Weights of a small audio frame classifier: batches of 128.
Rows from block 4 of a small audio frame classifier, named by matrix and row number. Rows with one number belong to one channel. Each number is 500 + 40 x the weight over its row's rms, rounded and kept within 0 to 999. All counts start at 0. Numbers have three digits each.
After each channel's rows are labels from the 100 clips, of 14976, where the channel reaches its highest value: "lies over" is the class under the peak. Only what is clearly more common there than usual is listed. The data: short pieces for a synthesised band: melody, chords, bass and drums. In brackets: how many of the 100.
# convs0: first width-7 conv (model.blocks.4.convs.0.weight, 128x128x7, each kernel summed), inputs 32-63
# convs1: second width-7 conv (model.blocks.4.convs.1.weight, 128x128x7, transposed, each kernel summed), outputs 32-63

convs0.45:489496529536488506526537437477507476450557464483526469573454490409557544490480570569511531483545
convs1.45:467504459533455509513467474485511562428498596464511517532510564419539466491530561530504555504492
lies over: B major chord (58)

convs0.101:422469518409495455563462495463484524487509557548549501513459562464421518449471455489534525473466
convs1.101:396542488556490473471398585535495546570521560460579486504464555466482509491545515463552528510477
lies over: F major chord (44)

convs0.113:417535523486476513478495549457487587488512517508453483521467527456474573502452482512496440484446
convs1.113:468530473515454525493466506488495464450485525453428467422489468470504479469472431528456437495512
lies over: G major chord (89)

convs0.109:459473579478583544440455476430539557548509511505414497499534525526474514515590512489477483471520
convs1.109:456542561527554491519530472424481511464478560474432518496533491494521401468491486516489479509544
lies over: C minor chord (40)

convs0.115:487500637510525444491444540455416597545499490497451520504494488529540494556514461444567562513460
convs1.115:466511486496500478548578488481480482500450479491421467449526565534505481498516447527535414493451
lies over: F# minor chord (74)

convs0.88:514494474440513535500495454507504375480441484514510451530444409469435582501471496518555524464501
convs1.88:449439473516556482416506472505453490500555489437472545473516451444438510525522437474502483504494
lies over: A minor chord (27)

convs0.117:485426421489459485599476478422406482532460543482516549508506507531464435468493560565505474538452
convs1.117:487468480522522492486508522487502462485565411472486511455531474490456459508513425525405415510587
lies over: G major chord (55); B minor chord (32)

convs0.12:522439524461553445489533558475530583554537518516488500489532529506475517517525554500521601599515
convs1.12:488513494493487471400513559433463461421454519460507518459530495453498400444518492542525457456497
lies over: A# minor chord (38)

convs0.5:504496501446462520541487466503531486455502457540464515521467522514449550496524465554442529611534
convs1.5:454500531498453467501501493494387573566492511452449471464497527474481460455500522524448449581439
lies over: F# minor chord (61)

convs0.39:474565499466497491516493455417479525426440448506495511481489501526499527454448491416436457492469
convs1.39:443588491476465472560375455501516585512503516513498481512496447453475576517504537497466525521540
lies over: F minor chord (35)

convs0.20:476445446463448459508502495459495473553493461500515541465528567465460480534520475514467507563496
convs1.20:519469436480520514470400464420484507569435453510488526492507565428520462475480506506568502475435
lies over: F minor chord (56)

convs0.66:479509424543560530529549479449450477499483496428477456483561488461486454480464498476433496520507
convs1.66:445504485503512457492458484475473532559493553505473456469576486473414542438499534457514419523579
lies over: F minor chord (57); C# major chord (27)

convs0.38:470464519512526486457481458409485487485478467577508475487559549486504477444440528538439479568456
convs1.38:496516426510514464505507482476496515548444500517551510484528469524490501471514432498445499553508
lies over: C minor chord (41); C major chord (38)

convs0.99:460477472486487513488530441467468471483551521477481477502517434495441491457493516444513467487510
convs1.99:483554460494527408464402477474550466573508461489435489483494523527514507552523464482413489539542
lies over: F minor chord (67)

convs0.35:490526466470513487496451458456476508533515454473444476461434508466545591454517525501492496430435
convs1.35:485558406520504479509459526492497534514451424422412474482493530484522531439485517519477506480473
lies over: F minor chord (71)

convs0.0:439490608448503483508501488469581466536466516480496463548529480441489479442438512460484477526538
convs1.0:381506447451474484465480481493489578539528495503591476492497491506445485498481520469497470496534
lies over: A minor chord (31)

convs0.21:461506506479461471524481533481443599504534594482436452544489529445445457524503509502566499483545
convs1.21:481429492573480473483472509539470492471462513552401483523515484490513523462428475478507533456493
lies over: C minor chord (45)

convs0.57:512454458528538538500528544471456448538497459522517524476437562534616490524499473508421457458494
convs1.57:487536498533510556556520520468498502491416497489454492501516450458466565503524484538461451475472
lies over: A# minor chord (71)

convs0.64:501505455539533472490433496518441521566470510490530497470590467578531486542454438481491470468509
convs1.64:516462441468469495519534490517512455457394474565453481457513467520444447420540448550466426502395
lies over: F# minor chord (88)

convs0.102:480451431508484437468459495475469540525444472513491516507521499570496435486533525444481560515508
convs1.102:445571429544507463506501485437453482495532524518523518535493490487553434472526518497508529505481
lies over: B major chord (31); E minor chord (31)

convs0.46:478421436472565453553549483492530494441535495501463431513467480475512535506458482481462565558476
convs1.46:541470482479489470473485509465503468475438517515602487490492559461484418437472494475500521448470
lies over: F# minor chord (32)

convs0.94:501511476512490578501509469492501492484475523476523459502495514516478438519552475482495495476460
convs1.94:495485460443426450455477473478493528515498457487509497424497507532489490453486475495506518508490
lies over: F# minor chord (40)

convs0.55:565431474490420521495423481535440543493474500491440465558605476552478500527511461446442439513473
convs1.55:465428444473549490488472514518548491477474481504525450453531452496437460487480391476412502461522
lies over: C minor chord (58); C major chord (41)

convs0.48:472400478548453446526510449555488486524550468523495472421538518504519521480448484457516436512482
convs1.48:456401448502475474440489495483445479512464561469442497463488508457417503476500503511486409496476
lies over: F# minor chord (58); D major chord (39)

convs0.18:514491529497435469486483499469411451499439556512482489513566509519512552511556486459479552438417
convs1.18:465500430497466481499454495474489499576476518472522470510487495505496493430502438495483510498475
lies over: C minor chord (47); G# major chord (27)

convs0.56:524553450526504589463503474460446553519530541554447463476472475471424503474558463502487541390515
convs1.56:553483499575517550485491442578473429489550546493429547526534493500532456457534505487488576501459
lies over: C minor chord (40)